Weights of a small masked image model.
Model: encoder norm rmsnorm, decoder layers 3.
Training: soap at rate 0.0016, batches of 256.
Data: 97500 training examples, 14.2 epochs.
Rows from block 5 of the encoder of a small masked image model, named by matrix and row number. Rows with one number within an expert belong to one neuron, the router's apart. Each number is 500 + 40 x the weight over its row's rms, rounded and kept within 0 to 999. All counts start at 0. Numbers have three digits each.
Before each expert's rows are labels from the 100 images, of 14848, where the router gives the expert most weight on average: "responds to" is what is common among them. Only what is clearly more common there than usual is listed. The data: simulated fluorescence microscopy of cells. In brackets: how many of the 100.
# router: router (encoder.blocks.5.mlp.router.weight, 32x256, trained with AdamW), inputs 86-171
# up: expert up (encoder.blocks.5.mlp.up, 32x128x256), inputs 86-171
# down: expert down (encoder.blocks.5.mlp.down, 32x256x128, transposed), outputs 86-171

# expert 0
responds to: membrane rim (100)
router.0:481545441491523500518518599522415514489513519488440454488482432448506520500530487539427501497484458439457467564444496492481524456462500588467517470393454479530467522498515459565597479472454420491560519536468486595492560565503566469414517519476479518524507401
up.0:522491535466452467535496467515444533482482521521497466497510388475478489497497517499507452478452446485495481481473553526478526520485434475523508431453440532489494537468463480535466528519516480507418467507441468506460542440511525512459575473546437505551508437
down.0:432545508417477466454513479583526498533542506414490557479537564528446446457454519472547474510468466499486545511463469421480539537469509576522466559536439485467469478579516438502438473463468447529564473521477476439520540496518493516536461569525499488494470468
up.1:482515429517390465512492498402491498486528451485495533527489475565528488552491508494451511508567521508478549494532458503428524511515521471521511523479469494461466475494499512500523487473398525442515531454439572500498586532513541466493514488450408541560516538
down.1:508471471431467457472515494515446455453466467481508560492566481541493455471462501501500414475529552445551488530464527582486477565535520598521510487394458546507515553474530487581509478538469494535447531559499424466511522533538513473441492560441456431528490446
up.2:558487483457504514565437515454486457495516614529508494444544481491505586479455443542453489467457506537529563538576416472489500452490443544438523519482506489572514530521526515498465475549511489474449433488487550500559519515476497478489522540481519483483547525
down.2:447550508497493516547573478485459532511493474531547535516540493514461477509488496469498530459581485480486451540536442576531562533534574457529475433587422497540530515441517465504590481467513502527518513563477539488443549500505475498551464534530518443498460481
up.3:482453488498539459499511533420466472519519494526506491402468527445585482473470516457498521557448577539517519545517489515545501455581505441495566467446481511497484488494514473555463506549481501466501539424553550576515478488474452471517456526503586517531453446
down.3:553405493491472515459541483530579454530474519499497470457480476495443493490494447491524483490494502482558536509558556565445484480526542545419446431532489473451446452511431500521441574496507477537470497496503497491376481494591502485613517478553521422492477484
up.4:504524483526444529526617526423577583530497530534570487502487511410425493459469483519531476522558461520542511436533507489477544486511445477480504454554530516555487492549467486523547506475433447470533519529531519528519488576472537476449489445511380428483498540
down.4:497476530545471511482483552485526476470511527531481573514492500445439538456539479489558504439565514487486554491523458531508516437526471529442531606504503527497489497497531446483540591524428515432492529485457505441528479502515502527495453560418527551462499501
up.5:474471550491436523488484537440505487510492492520422522534516445435536503542414502491379539577502460413481560467530488481537409443541444465555492466474522489507429474464520544541502514496504473488492510562484482558481498507541514526488550476443513470486483558
down.5:493464566527543520456423453502569495507482472457479499482531464531542472467546560486535523420489460444567532534527415528510556526444491524497512539519534508516462500508611504512504518496477487525465501495545505451506435500482413503434510441559566508483477467
up.6:530546438533502487590487497549427530520609596538471449491530497494526481462477472537481498512544465530482483578518449505475490495543549518509492532548504530528550422570521504486492508521541542525459514464546524450510453564499504496513519483514543545502487484
down.6:428561487576476502421528427516542507602516570496506437537550501428510503421544465514487500556473538504460456540507576533491496461494465488546487526545509589503516458462506531485493501484468425506482460518519487451504463513506468499522498519501502528541549487
up.7:524429520522504466524437529462579518444436491467562432490520589440490504563497470544457523504524573518467549525434553439491562579425539516476529511542469519493478512524490507507568483521512534465455451471518523419483515534470493506446525597533513577489513493
down.7:399537540529516501577523480496498547448492485501474596504489424485494563554478491519472525493531506467515501505516521531443516515540481503457472543426497556520534514544545501509492484432485507476494424512496556472493492480534463464551475527472544513471503511

# expert 31
responds to: out of focus (74); dim (68); crowded (67); cells: ten or more (67)
router.31:460511546484458543476574467490539498486419494500543554452522492535576505522429494547517492477476580510521489489517517495540497522504484517493481526536593511569567492419456484471423536474516537555442528499494459536559512565568510554529461416473469503508483502
up.0:507443506577475543471418520495438469496450516538487478455564553527543507436588542509447474489468454489546485426471501497513538547542532495543482602453602503448530483575462419475447531508506501543424416475511459447482549453491460496477521539519451528509505524
down.0:517562470495545497456474470457580499419408511465565540488477497457513585569456488506537538544514476491445584484518459489516508505498456528475493546497491493465503512490482575464502594472493521485473552453533508516522539436529515514524484517482477547511516580
up.1:513590489438505471437548591424471464494544541519467498455395492518447506533516543482483477478530525442477484504495579453502457514382534576489431571556524515465445541488543458531545471549543481510499480514470502528460503480490484589536519543473505575518541501
down.1:538526596403560460502465496452454507548480548392545492484473536570517565467423451523515492472445481536587568441493548488493497507483517497502462572543575506412438448576454452462556426460508407496462517414519521468531520476531477484447459514499479502507512468
up.2:439516446559469494419564503399520539526488480491530454515511509461516472437456485486523477475482528523490476508496495511508446534475410523507533532505474548448495550471523486405518468427458525481514507524499549468577545525497514428508465423436489515554538547
down.2:508477507524576569494427538479473533494477563421453471499557499547540529445486470509527492413457507535524556573549463505515516472520526463498494512511558526461505468552459519464477442533452471526563580543496471459475501458549493437438487481564575444495476396
up.3:525480548424540496542498527447536509528508512472509449474535454406501557563511464486520524566533524514458486501557425471462528504486570529513622447460470478434495503568515505461506556459529509535427538513428485454493496471501580427475508535517457543532479480
down.3:570529457476487472472438524487522519470540444525502525552496461534509461477495501501461423528444516506521481528501572459517525559505498489431417530461511494493530513491468480561536482488498457520503466494556497525477487495480462516542471503515520440560477588
up.4:473501510520537519479525465568537515514525524485433532475463454540492461504553570465477467500507491516439459496429500576528484517532541483505460534532449478447404528498497399529570539499502482555512445541528536518464488490488541530515553483526493498526490543
down.4:523594488520483500487457483514476523474505496470503527511550507495450497454565482502494470437515484446502517530512490477522436513570510555492542524541525554506529449579484570488455484546468504505479516523513560624508449486534596461473542504502491517452479537
up.5:556542451479539483397492459487525507516511507442432498503452405443446438514517538507464540418509493503446483543492520479466425491565522484494540595502454519555512595521467557526455504527464491491470494523462490517498538523488505564453543471510477519468505463
down.5:543483479487476552519442484506452527514442477490519491514548485552550503475442548486481640486449508558476477440549539444437508475469521489487442559432582572558421530459475411435503491536439545530510507493492501529452471424487572463470487498540496514560479451
up.6:547531578445503500422464473445508522527478517443537514514487534485596470521476485439480555476503529512464444525483459520515491495479481497409559450501561503429502477424551469500480517546514612465534507504504528460425453534447546532478511489421533570439493526
down.6:427405391572437485556513467530454491477534490497526449518506505513498547486538542505449471507447551540494526498452487393568558443468506376500527496454463427511505517518488503477473495508523453462488466539506536513530520518502497492457483509531490513466545514
up.7:458450512532480444510454590530511516528570480484491530587501496485438486481541533491503451540502483520475516553437548485448505396561455531508429411454411509564544592484474490528468508457418498454552575476510468448463512516480516474442499516503471431503485467
down.7:537442429522471558510605419544429514495489502467510521554426533533544522536522527500501502470456528461523527569471484544480474437473429512448555518509557495543476552455541472487488420512510478469490460537494504476442549532516469522533523518511496554512455411

# expert 27
responds to: dim (78); magenta stain (44); out of focus (42)
router.27:506528547430463533516550452451522494510553501519546530521585520561590459469475455437500499543525506428512525531520480545561534455485468462485485567517529461569484491470504466402441554545527472475499516505495455500468465537538505516502523490497533475476491552
up.0:553499503505516502514497417480604513524528504479504505421494497512581501488570461590550459525495447477479562532473558474535410421542417443495500520440473488445452499505463612495438502541448444489443528480511448479512439511487506518526598527521482515450489581
down.0:506489445441483514509515490464488553530521488554481650485496468530551535595509523495519458496489526536487505544438435543470487433550489454499488492469514532453516545484486501503526523511495515473508524577479488520442480538440527468551461455514488460483490405
up.1:481548449461496526501471448488456539543523486512461563465521484483512517522490456498530410464500501493529445502405556503472523537490446524519472451547505482516515525499510471538514502514489525498509468485504529496462548501505501472558560472523456504487433467
down.1:577450538556506501492516494529553519515461490526540413550449557540546492507473452509459473501515468486517500477523473465527476499518467500562481586477557503534493488481480506470508434513479522531560509569485485530519503467483508479501521488489551541551477584
up.2:535521485504526522526543541468480494506614511509492538490492539411411556568541515535558485551506566534508561578448460488485516500520523484523494502477496537415555518462427525478412462591455471512420483504458507502505580436489514414510506474540499550502452405
down.2:533516520478492471491441474490513514533548530506493461523491438531505462450505470514559546504497512515495453493577455592495450520563491561513469474529475483462470467464388556497489542512527500504519514461509471517496502442466414498479543466503439524547442510
up.3:504501476518427497573444424517522499501557560551525500498562486499518493500494486483491471532485537463481551502510504487484503534483431450462515598570461491466566466488479395508410491545533544564555480518548447504469490446516445533562480536494474484485530524
down.3:529500480506509498491571512501496507519481483514522597536502477502514492477521544500560408475491498464464507502554572555520490521588501496531495449483535511479443568539526517431487507478440487460511456456529488588623491520561457497410461464417499513522526429
up.4:620545511487584525466485507536424473499545461505463495498562551543574504431531513502437509522543464477471503493503467461508422574484404540546457468429506493493501434499491410488472505517468523523492562546472486432473462528552514460495477495480489524477558455
down.4:498505491477483522455465489559471486490500545481515426553530408550463545437566516491522502449502497449547454520528519560549502493506481482449468585536533532467424475439537514430519543414446527430510477527543499505428474497497521516528484478469487536511531520
up.5:524453593548554558471561505445523553524517521513491475511472472480480476522497520560497541497420515527543579337537513498450522490491492511453512537442515533484447458472466454417460527529475480490499508477463539521561524461513537505480432499524513524512497506
down.5:483523530525499501489451459563540508412548460469491503497498443497480563581493510515447528460506555446437431553484435518516516503545488580513541557503531537555511446467445564507474540553479488419495489494500465508527478472533350515568468515497456512505480551
up.6:477499452527531444479482453528509474572509480559466522447501471464499520551516482536556548455546438513506448453505470411475492496531531572499528418576446539393538511536496511484454482520418448495522534500523438507518507516506533433464497512501564504519510450
down.6:509440491470413486462487504456499495487528553497487452497461554534495485522466449481521501497491501489581486464462534484526475488553479511445506558415458508523495433458507561514502566505578523541508535504462454464535537565433476510597492586421501499480540450
up.7:474408501486517589476522450537497443491434556428451479517498502566561490520464516525431383482503498485517555520476577513507502500564541524528460480577423545412437480520480419479456499532510574486487483489517571477531476486472517579619510496514430440532483498
down.7:538449475545458515486575519502547510515443523532472595590451499436492477509562519484534448531466536445502514468514492467522520484528491517475497510436544467550549476471469563462538500570469434509529560542490484553632482507579532540471442536500587513460492470

# expert 9
responds to: green stain (54)
router.9:511516505492445462487529448508549453485470479465543497511523468568510514570460510490469510562480514532548505478495488536522527543558509484538470483524566449555529519491485526438481476532527477512426513488556452462487432485470465511519457502530506498432455506
up.0:477558409513554503471573492436441563495477481521459543588559498488448509546494455596458427520538535451547513433528497520443500495567506523471486563458384547536484441462511538487497496506583485503487506507498585476461480506506524466528540479500507486465463447
down.0:497489598507499457553519480530447506548530504492585521537489416468538492535564507511532490496508487497494476542523451514589540538496490480543518506518464479464537458517496583451474595460491520480547488470522521519514496433485406458525507555421479466576470498
up.1:459442434525499528469573482518406434468514493449449498600483429538526477552525500426589463493448490465538525541575548522503483501456479440532464539507518447489525514461479495514486511530562537496575492477544467443475484476453438529540547516500513498544582470
down.1:534538472425488524519549560531566507532542525543481484474480476511484528545499552500528480482501559470511499613568477454565524458498533439497424412431530489496476494537475516411453515506435529502484512550467510515509489512451467457556510487529496541453500564
up.2:491477404530424499431480502429542452529481490491477466539413540532542514456519444463470587508520477598441478560419511503502509470470443573510565482521570421489525538487540512524487500522441432485505475510515440544585494564503456496520551503472511507526486554
down.2:469504508471420500544482435480475491489495442504510467446496478443547501528484481520524550495528499480541541470412473551518494528557509494515439483539453479548558495536466511520565392514517563484531522470508516506495469491555596509492449474440480497450478476
up.3:505516518495522443490525482446500444414538502501497434581542482525489496460509434498417523489489481439495454478481508473528509539531563451441586487522461523496465508490496478541503547488458474528468532468551505518485532512490423537529421551488497507466482542
down.3:458482522515542503557517495487459533528455466423513527489488501527492456545507510494484446482518521561498456599450412528519510435399486472471488481549473533517531432565483480484481437492559540477501539470486427508586539469552557512541474466538502518461476517
up.4:505534534515536541478546492564526480434488486486476533536527472495510490549499476567496514438499450439528546495429514509514472470518554499512534493446493503479600514576493462510474541531478513586516546526495551507543538557479421557472571507502479498460517553
down.4:500449443467452464506434502447566543423493512533452411491537528448483488541501477490520430557510511504394513426458533498516464581542463443459488502534492481480539573482514570482545482553525477522474491558516470503550475524488560514469517481509537392361490558
up.5:501519499491589483527521467468506499498438510482507468554462465527484534512471444564530546513463532426521461506493449523544541457499479551472447467522457501416498479523550539503607500509475424515532535470477520486542542519514540520444591527493513538444571538
down.5:465496525506453509524518485521470493517492424519461520411510485538492423451556529504598569548553514488538557581411485555469542497459516483546459469486506508509471516451432493509481520495517491441463522433541548488468483558439495505454482562499495468534492537
up.6:474525478507503480525521487562591515512521534441517479617537613545521501521519564540556461475521541535447416528531532509485472528470548550495551554519515522467463499552493590494545468513566490460547510485482459415543522511450537439501501485493526514509454513
down.6:499432445479434475454476525536437477496506512529508533494504527477563491382540480546413487525487529515554489430576498493446472489513538466514511424595517541551502529568545574499481555442574526532541433501516449507558530521488569523480510538516471381449494528
up.7:488531561557602447468486504550497503472444503591554436517518506587514492539612507518517459521473445489535558521475444528522467403471495461456427603534463534566508490515480445494513487426507528487549492497533532499515457405540512498459482434470533503484492449
down.7:477532511472421456541421489516403539539535492486498493415459524480510485435537477487510537472519518456531501499527559469428502539476513587522493503515506489444507444418428539511446513559512520471478530542531435499455526461517539524589468509420516545527480511